From a checkpoint of a small self-supervised audio encoder (BEST-RQ).
Data: trained on struck, bounced, scraped and rolled objects made by modal synthesis, 78125 training examples, 8.6 epochs.
Rows from block 5, named by matrix and row number. Rows with one number belong to one neuron. Each number is 200 + 30 x the weight over its row's rms, rounded and kept within 0 to 999. All counts start at 0. After the name is the row's rms in percent of the matrix's.
# fc1: MLP up (model.blocks.5.mlp.fc1.weight, 2304x384), inputs 128-255
# fc2: MLP down (model.blocks.5.mlp.fc2.weight, 384x2304, transposed), outputs 128-255
fc1.2006,070,202,203,207,232,233,254,209,195,172,162,228,221,203,207,166,197,191,232,226,194,220,202,164,194,211,220,223,195,196,218,184,208,203,191,187,213,217,248,177,197,228,161,218,223,181,190,184,208,208,181,230,220,182,211,198,153,232,206,195,169,165,231,218,200,169,161,209,258,195,115,134,170,214,169,216,169,220,202,230,231,244,174,215,219,198,227,162,230,195,217,210,189,238,172,155,241,220,198,204,238,186,239,190,219,233,212,177,242,224,144,169,199,182,196,203,171,214,186,140,137,193,219,217,181,215,157,152,217
fc2.2006,064,197,210,203,208,189,169,213,256,227,202,199,186,223,208,205,184,203,172,191,191,163,194,210,203,214,236,192,171,174,172,213,237,168,193,219,167,212,195,189,144,210,208,219,180,187,198,206,204,180,250,221,171,210,246,249,218,180,161,186,261,227,220,196,193,144,236,193,157,181,230,187,222,244,216,242,241,210,197,178,197,178,216,228,176,238,174,202,192,164,162,156,190,235,202,156,167,238,187,191,155,209,143,219,175,205,249,186,211,229,189,225,169,205,202,202,199,196,176,230,246,234,183,179,212,154,244,261,189
fc1.2007,085,210,140,176,155,283,209,201,141,212,229,238,248,234,210,229,198,142,232,192,162,189,213,218,222,193,149,254,205,209,192,235,251,205,196,195,191,207,208,173,192,199,184,181,176,184,207,253,180,141,153,233,166,177,213,167,176,194,214,229,245,204,214,166,220,211,200,203,163,169,163,216,155,160,215,215,181,229,228,137,198,232,177,224,204,202,167,157,259,149,179,164,172,203,187,162,195,196,205,173,149,200,229,187,171,209,222,177,200,214,216,174,243,173,210,166,171,197,171,234,261,214,195,178,202,215,151,271,173
fc2.2007,101,150,188,186,191,190,198,185,206,219,200,193,212,223,213,158,194,209,176,209,188,246,215,184,235,214,192,196,182,220,197,264,182,201,216,231,116,182,185,211,196,126,232,248,193,178,199,227,231,197,233,195,239,220,142,183,190,188,240,231,164,160,182,281,124,191,186,149,190,211,226,149,204,229,191,207,186,169,163,175,225,181,230,207,190,253,236,148,235,215,220,160,194,214,249,148,291,232,178,215,199,212,178,220,249,171,187,171,206,220,222,204,180,199,201,223,188,186,167,218,233,205,236,202,169,215,222,171,214
fc1.2008,076,168,200,200,181,240,288,261,204,200,196,265,210,213,181,181,211,185,186,170,200,229,209,199,109,148,228,177,209,140,179,183,122,188,201,158,171,196,225,199,175,222,197,155,181,229,207,152,178,166,259,209,240,158,224,135,203,239,194,212,216,179,217,198,179,233,200,199,192,234,226,172,204,219,182,250,216,182,140,222,225,231,240,178,146,149,226,200,225,177,167,216,258,181,188,184,168,212,218,176,198,232,182,246,242,179,153,235,188,205,223,217,237,180,208,176,172,240,186,173,166,154,204,196,218,169,204,147,162
fc2.2008,081,190,175,208,209,194,176,177,225,163,252,190,228,171,198,227,192,237,226,225,163,189,229,161,175,241,174,206,248,169,143,188,197,222,141,228,196,177,240,214,177,224,185,116,185,204,183,149,207,194,218,212,196,197,197,196,180,215,213,172,180,199,224,177,209,228,188,157,167,228,209,222,217,148,258,252,217,187,159,185,193,216,191,171,233,231,173,208,194,200,163,162,252,181,189,172,193,205,221,178,177,229,185,187,183,211,178,172,241,185,199,204,166,181,200,196,201,205,204,209,199,233,137,171,171,215,200,194,167
fc1.2009,081,200,180,174,165,224,206,207,274,173,224,177,241,195,228,183,169,188,252,167,220,209,228,200,144,171,176,185,197,95,183,139,208,213,238,179,180,210,176,215,183,158,216,198,170,214,184,191,196,211,195,205,186,210,276,213,223,202,184,198,134,250,216,212,269,231,202,156,164,196,157,220,192,204,227,193,214,268,253,200,190,193,155,163,228,236,186,190,195,183,172,213,171,223,239,253,238,195,155,223,253,180,207,168,156,190,173,220,225,218,235,189,254,219,247,239,226,213,181,230,223,167,216,164,201,175,214,202,200
fc2.2009,083,161,206,209,185,251,191,186,193,191,212,180,243,156,210,183,226,205,165,213,135,201,189,182,116,193,198,213,197,193,221,226,178,221,190,190,197,164,181,224,205,215,244,192,217,206,191,187,252,195,204,172,226,256,190,212,155,207,228,228,179,197,218,196,173,185,204,154,211,162,202,204,217,220,167,154,179,202,205,199,205,277,224,193,173,179,194,173,268,232,186,215,166,187,200,228,201,282,267,108,212,161,206,221,149,198,217,171,212,259,217,181,180,211,203,159,214,146,148,231,209,186,207,158,195,140,212,178,203
fc1.2010,084,238,193,228,223,161,169,209,253,172,212,213,231,135,183,147,179,193,201,178,192,179,203,145,218,172,208,194,158,208,189,218,230,184,188,231,165,190,185,216,173,251,212,168,223,192,231,197,270,202,252,225,207,164,230,193,212,233,228,94,226,220,191,203,212,209,220,193,189,228,266,223,190,177,158,189,164,158,229,169,240,173,164,230,162,219,227,179,237,210,188,214,192,215,158,205,150,177,191,207,197,198,241,198,190,207,236,210,224,231,172,194,207,218,211,259,207,182,198,209,179,163,196,224,190,212,165,214,298
fc2.2010,080,190,233,223,215,198,171,210,205,209,206,227,248,191,214,112,188,231,225,163,184,184,204,182,202,257,235,191,174,211,263,220,202,163,157,198,248,209,224,189,180,217,160,177,214,209,211,207,181,236,150,195,180,165,207,181,225,196,171,237,227,193,213,205,205,228,179,228,217,229,188,176,236,154,193,215,202,188,235,187,194,216,229,197,235,239,212,171,189,132,117,286,154,202,171,184,239,192,168,218,197,198,189,199,228,231,209,191,254,210,183,203,207,193,189,236,195,201,177,200,187,189,225,196,142,205,236,214,191
fc1.2011,093,170,168,254,190,217,179,264,213,186,225,209,179,199,172,204,203,191,163,188,137,250,218,208,189,241,189,170,184,175,218,184,188,196,189,222,210,227,213,189,202,288,236,194,208,172,225,194,188,196,240,190,159,174,185,201,246,197,182,171,147,200,188,227,248,200,227,254,213,173,182,189,197,222,228,240,200,234,215,157,202,224,158,159,167,215,168,235,238,174,219,224,191,222,220,199,140,188,225,208,107,152,227,207,215,173,135,150,226,193,207,239,197,248,160,253,250,193,261,247,174,214,242,197,191,196,187,234,165
fc2.2011,100,207,217,194,218,199,184,182,196,181,220,225,200,223,181,237,143,229,176,248,188,182,183,163,207,209,181,197,271,235,259,209,161,231,226,181,198,215,236,193,166,182,152,181,238,181,134,182,157,187,173,215,183,161,130,196,225,222,249,230,189,156,202,226,208,165,203,202,207,230,214,199,161,176,173,231,214,224,207,161,213,155,215,254,219,203,201,153,204,203,217,182,209,188,212,155,219,227,221,208,149,214,203,136,224,214,170,192,226,186,199,194,198,146,156,234,193,250,146,222,203,226,191,254,191,230,243,208,263
fc1.2012,096,200,199,149,140,173,200,183,176,211,190,201,227,187,179,203,196,153,159,218,234,187,196,143,208,210,206,202,190,214,195,229,172,193,120,177,170,191,227,225,164,178,139,160,224,205,213,211,248,222,208,196,121,242,206,197,223,226,244,138,234,176,199,238,198,198,227,198,220,182,153,218,184,242,179,167,174,207,254,175,219,246,178,238,211,150,169,209,230,197,186,199,181,212,153,193,255,202,188,145,207,194,235,231,174,199,195,191,268,225,212,164,146,204,212,195,226,208,201,185,158,189,221,227,217,164,183,223,207
fc2.2012,093,223,149,226,204,205,163,210,180,166,176,226,156,224,169,222,209,202,221,231,253,227,194,228,182,209,238,168,229,196,193,184,233,207,207,197,175,206,131,197,181,190,210,200,242,164,147,217,193,202,167,237,201,183,208,235,244,158,203,189,133,223,211,172,195,209,200,158,189,219,207,236,212,154,176,191,248,196,164,186,223,182,180,207,196,246,188,207,189,205,259,198,173,223,236,222,140,204,225,224,188,229,219,180,170,192,234,223,116,216,219,170,248,193,198,191,214,202,133,225,204,199,145,186,174,223,225,169,219
fc1.2013,079,261,216,243,195,206,239,187,214,203,217,241,211,224,180,221,232,242,218,190,174,215,185,226,255,195,167,259,176,230,200,173,250,187,183,233,192,175,197,216,171,239,199,210,240,223,210,158,169,151,252,175,158,152,197,180,190,233,215,168,215,226,217,257,169,186,155,221,139,153,216,161,220,182,179,203,192,180,218,221,226,179,176,232,179,189,222,264,245,191,180,159,215,179,221,286,184,160,188,186,193,233,260,161,195,214,164,153,202,227,187,216,203,174,223,169,174,153,217,245,221,230,197,209,236,185,179,213,211
fc2.2013,089,184,147,190,178,200,186,198,229,212,210,235,187,213,206,224,185,209,202,165,192,187,201,183,173,236,160,161,199,210,220,178,236,217,213,183,207,182,246,153,175,148,243,120,176,242,172,231,211,211,196,232,187,239,144,207,230,199,211,244,228,223,168,209,226,284,180,224,259,192,133,163,214,205,159,214,235,172,229,243,175,180,248,207,220,221,195,157,202,214,203,221,227,267,191,217,177,209,200,230,144,236,199,233,214,256,215,219,169,218,223,191,189,202,137,189,157,218,211,163,212,195,220,223,233,223,235,227,231
fc1.2014,084,184,183,192,186,184,235,242,235,180,200,192,181,181,221,197,263,240,209,203,166,229,187,147,200,220,173,180,191,206,210,209,212,153,179,216,222,251,205,183,209,180,143,233,218,205,218,201,201,206,180,151,164,252,204,191,150,232,213,235,191,220,258,194,224,209,179,202,168,213,183,188,198,242,160,215,236,178,167,257,183,142,242,207,201,199,177,179,178,157,229,194,228,204,247,192,169,193,191,182,211,242,237,238,237,212,238,150,131,242,247,168,223,197,206,165,190,206,133,272,170,230,197,228,200,185,229,182,167
fc2.2014,086,229,208,131,222,189,199,172,182,232,200,202,195,177,174,269,142,172,189,164,190,199,164,194,182,216,175,209,191,192,266,236,160,187,199,241,189,160,204,195,162,218,231,221,252,152,189,253,200,169,232,181,244,141,155,204,240,166,108,213,170,176,202,264,136,193,234,206,187,235,192,193,246,153,168,188,180,189,206,221,188,152,194,153,195,171,273,203,216,166,241,239,190,211,185,215,218,185,224,170,258,197,167,194,260,229,202,220,195,227,243,215,170,167,161,212,192,244,180,214,191,180,201,183,180,230,188,206,159
fc1.2015,077,226,199,206,169,226,276,243,146,195,226,222,227,183,268,174,196,150,230,166,183,216,207,220,230,200,190,168,206,205,178,229,164,162,153,176,191,183,168,221,186,191,178,191,192,214,189,195,225,186,219,176,257,184,187,193,153,242,191,197,220,235,154,189,180,193,227,207,229,160,224,227,187,162,184,199,221,200,183,228,249,167,139,168,250,259,200,177,173,169,227,196,199,238,223,198,221,204,210,222,179,186,204,209,214,227,178,237,204,168,199,192,193,210,257,230,162,233,183,276,243,218,173,228,184,110,232,238,214
fc2.2015,075,170,224,233,241,164,146,183,241,170,213,231,193,177,179,218,200,228,205,267,218,249,199,163,170,185,232,218,219,230,191,234,219,237,240,227,158,192,265,154,173,227,224,193,188,168,161,189,216,209,213,231,215,197,186,213,246,148,198,196,188,231,208,224,202,155,181,226,175,176,153,200,174,168,244,239,194,211,171,180,145,151,237,179,216,172,205,210,196,200,218,195,205,233,178,212,191,163,243,179,201,205,193,127,218,137,244,219,198,276,174,203,207,188,159,217,250,180,229,199,163,222,155,217,206,256,214,217,253
fc1.2016,125,232,186,211,213,198,241,211,181,181,181,172,215,229,182,232,219,223,177,213,222,191,215,201,193,228,220,203,211,210,228,188,233,190,194,195,199,258,225,158,196,200,184,201,180,168,179,149,255,207,186,179,198,233,181,185,192,190,169,195,175,314,214,173,191,177,211,219,244,136,240,237,155,222,238,196,213,176,220,276,212,164,226,192,197,206,208,136,214,173,176,185,166,207,216,196,206,153,218,182,176,190,211,170,193,138,219,191,164,217,258,170,258,193,178,200,174,183,190,207,199,216,163,168,204,169,201,153,236
fc2.2016,112,236,223,214,165,175,201,213,237,234,199,218,201,206,164,199,170,190,235,234,187,207,205,243,187,210,220,201,197,203,211,149,234,273,215,188,202,160,239,231,193,174,222,175,239,209,239,180,183,215,164,249,219,164,219,210,221,250,179,203,192,164,141,218,205,231,176,218,134,162,201,236,237,214,231,185,192,219,220,212,191,224,188,157,208,152,171,188,226,169,182,239,193,204,201,165,222,241,172,210,185,254,190,229,212,253,197,245,243,236,172,258,205,200,185,185,203,208,180,246,262,139,182,244,214,221,202,151,204
fc1.2017,160,153,183,215,214,220,206,159,177,172,268,247,170,235,182,257,220,210,196,229,219,219,204,220,227,153,188,202,210,200,217,144,169,249,152,200,170,207,186,161,241,220,173,208,208,195,182,151,218,227,164,205,192,196,233,223,218,185,231,204,153,177,159,200,152,191,182,222,250,180,201,259,213,206,168,149,241,134,201,171,209,189,244,209,202,183,144,193,214,177,237,135,212,237,177,169,190,210,229,127,223,184,240,218,197,166,219,239,199,170,244,185,219,177,277,260,172,189,152,208,213,234,201,159,200,186,144,189,126
fc2.2017,147,174,244,204,214,166,199,185,203,185,147,195,241,213,190,206,124,187,216,193,196,197,197,138,176,238,233,193,189,192,182,255,211,216,256,157,129,169,183,216,198,219,224,167,145,190,187,187,211,213,190,236,201,214,188,201,191,189,211,151,187,224,186,197,166,222,229,134,188,239,191,247,177,176,155,240,140,195,203,181,233,200,199,191,168,169,214,189,170,207,217,201,196,209,214,215,190,239,184,196,170,211,199,218,219,191,196,221,194,197,178,250,215,192,241,100,240,211,222,221,198,174,178,198,201,237,221,186,158
fc1.2018,071,147,173,139,174,174,210,212,160,197,186,197,173,214,158,181,221,126,164,237,224,160,214,177,173,200,218,222,240,170,197,131,185,196,164,175,204,197,263,218,190,195,176,139,193,246,172,175,238,229,227,187,167,208,247,169,230,237,181,217,232,204,267,232,247,184,197,100,150,191,169,197,172,178,240,234,184,232,165,175,205,223,220,187,212,222,230,239,265,181,198,204,148,227,213,252,227,173,210,201,204,185,235,203,208,246,152,203,172,196,208,186,168,150,198,242,167,169,169,229,191,128,196,177,145,189,178,199,208
fc2.2018,067,236,185,213,207,168,203,170,237,228,179,203,228,189,226,213,211,262,210,207,178,188,217,216,240,165,208,244,171,181,270,249,212,180,204,208,205,222,187,218,187,216,220,182,221,210,211,218,221,194,198,187,192,178,215,204,139,209,223,149,177,188,164,173,171,276,222,246,271,205,220,265,187,211,186,186,231,200,235,206,235,188,163,191,179,257,178,174,201,142,202,173,205,235,237,193,234,214,212,206,172,207,164,152,140,166,242,231,219,194,202,228,184,144,214,171,209,228,205,156,199,236,182,188,258,180,214,226,176